python train.py --model="contrastive image-text model" --loss="softmax" --text_encoder_layers=10 --text_encoder_norm="layernorm" --text_encoder_mlp_ratio=2 --text_encoder_inner_norm=false --text_encoder_drop_path=0.05 --max_precond_dim=1024 --lr_schedule="wsd"
Rows from block 7 of the image encoder of a small contrastive image-text model, named by matrix and row number. Rows with one number belong to one neuron. Each number is 128 + 32 x the weight over its row's rms, rounded and kept within 0 to 255. All counts start at 0.
Before each neuron's rows are labels from the 100 images, of 14976, where the neuron reaches its highest value: "peak on" is the class under the peak; "top examples" is what is common among them. Only what is clearly more common there than usual is listed. The data: rendered dice on a table.
# fc1: MLP up (encoder.blocks.7.mlp.fc1.weight, 576x192), inputs 0-63
# fc2: MLP down (encoder.blocks.7.mlp.fc2.weight, 192x576, transposed), outputs 0-63

peak on: die with five on top
top examples: five on top; dice: three; green die
fc1.310 [131  65 127 153 119 138 100 136 128 144 121 108  66 118 166 139 107 165  96 118 130 139  96  56 118 147 144 107 154  83 138 136 179 158 151 175 154  73 115 140 132 122 193 135 118 149 129 131 160 123 107 112 145 131 103 156 182 149 146 167 126  72 139 115]
fc2.310 [180 110 135 162 147 170  90  74  98 191 149  80 101 128 126 176  93 140 197  48 187 107  98  92 151  92 112 137 121 119  96 140 116 162 138 116  96  89 119 149  80 116 142 151 107  87 186 189  97 127 118 169 104 159 112 144  98  97 116 108 125 148 133 127]

peak on: die with five on top
top examples: blue die; five on top; dice: three
fc1.143 [160 113 200 219 172 140  66 141  99 172 113 148 127 159 201 111 159 103  68 160 147 100 132 113 139 111 137 115  85 191 137 145 102 147 110 185 106 159  73 142 117 142 138 149  95 101 180 132 156 110 159 168 107 136 120 136 169 114 196 148  96 147 137 141]
fc2.143 [104  72  80 134 144 163 190  94 110  99  75 158  57  96 139 157 155 154 152 110 174 168 157 145 133 102  97 108 154  98 134  86 199  86 106 112 152 146 189 127 125 119 118  93 152 111 121 189 144 147  96 143 164  79 167 166 122 151 124 125  78 154 124 128]

peak on: die with five on top; die with four on top
top examples: dice: two; five on top; black die
fc1.109 [102 119  91 127 172 113  98 134  90 111 142 115  77 110 114 150 126 146 124 162 113 152 129 137  96 102  92 126 158 164 165 132 112  49 205  72 185 130 176  85 199 154 150 122  99 153  87 181 113 218 133 171 102 149  93  86 163 163 156 124 108 121 197 124]
fc2.109 [183 136 113 115 173 160 105 101 111 189 127 187 192 120  59 145 188 115 107 173 109 106 121  87 102 138  91 116 142  89 141 155 146 114 138 104 108 124  91 151 149  99  97 175 132  85  91 171 144 213  64  84 139 109 165 141 124 136  74 124 166 155 104  85]

peak on: die with five on top
top examples: orange die; dice: one; total: 5
fc1.219 [ 79 142  68 109 113 153  86 154 111  92 142 132 177 115  46 127 152 133 130 105 112 123 125 112 161 175  96 123 100  92 141  79 148 107  68 124 138 105 177  75 143 211 183  95 110  89 105 123 132 147  66 206 129 187 101 126 110 137 141 152  54 180 135 133]
fc2.219 [166 174 105  90  92 146 121 129 157  86 138 128 172  90 147 131  92 105 162 135  57  93  90  80 127 142 119 101  82 144 105 156 154 150 140  66 124 114 142 122 111  84 147 135 102 130  86  71 132 126 121 121 119  54 156  69 184 107 126 144  85  86  52 173]

peak on: die with five on top
top examples: five on top; grey die; black die; pink die
fc1.358 [171 158  60 157 182 154 173 126 109 100  94 167 134  98 180 178 111 133 118 133  94  47 116  44 125 142 130 132 116 106 148 144 168 137 123 152 150 148 128 112 179  92 126  92 155 113  94 152 178 104 102 127 164 161 150 113 168 120 150 110 122 133  84 153]
fc2.358 [159 136  92 102  70 218  86 121 164 186 137 121 156 116 116  61 156 121 130 128 157 157  93 119  98 119 135  86 103  93 118  93 105 123 195 118 112  76 158 100 146 182  84 130 152  86 128 166  91 138 104 129 129 197 116 113 159 122  66 130 138  77  87 111]

peak on: die with five on top
top examples: five on top; dice: three; brown die; red die
fc1.501 [151 129  87 124 122 144 107  86 176 157 119  73 133 136 128  95 122 130 195 134 138 116 135 140 112 123 153 101 115 139 174 114  74 133 159 142 101 142 108  48 114 111 132 108  93 196 124 141  78 132 137  86 111 199 124 144 183 135 103 121 107 133 120 171]
fc2.501 [ 99  90 144 134  82  84 119 125 119 111 165 144 118  91 101 142 127 210 137 144  89  94 133  68  87 142 130  96 206 101  76 133 162 147 122  88 109 136 151 108  47 150 171 135 120 144 125 127 134 178 213 141 163 167  98 130 122 100 180 210 126  91 103 176]

peak on: die with five on top
top examples: dice: three; five on top; yellow die; white die
fc1.113 [156 134 141 157 109 113  92 164 147 115 121 112  91 145 102 134 101 157 112 130 143 130 119 102 165 150 194  92  87  87 157 221 194 156  99 142 147 120  84  65 134 103 186  94 119  88 116 228 119 166 125 174 116 131 137 112 151 170 203 116 152 170 156 126]
fc2.113 [157 107 150 128 147  79 136  80 171 138  91  92 164  67  94  87  96 146 161 115 100 103 135 140 110 168 139  85 162 166 109 115 128 164 125  98 100 160 141  97 136 140  89 136  86 164 182 110 174 165 168 141 176  90 174 208 134 148 150  54 150 150  91 155]

peak on: die with two on top; die with four on top
top examples: teal die; total: 2; total: 4
fc1.502 [136 146 120 101 117 139 137 128 136 169 128 121 158 148 112 161 160 120  77 105 124 116 153 195 155 120 122 166  87 106 130  62 144 104 137 142 168 116 110  95  95 132 149  43  99  55  74 118 136  78  76 117  75 118 175 149 109 156 128 134 187 128 137  99]
fc2.502 [119 173 119 133  77 150 103 127 140 181 138 122 173 113 170 117 162 106 136 120  65 143 134 112 167 170 129 101 125  82 110 183 184  97 127 116 123 100 185 153  96 142 149 177 131 122 160 139 106 113 165 107 152  79 173  97 132 192  85 121 150 125 138 109]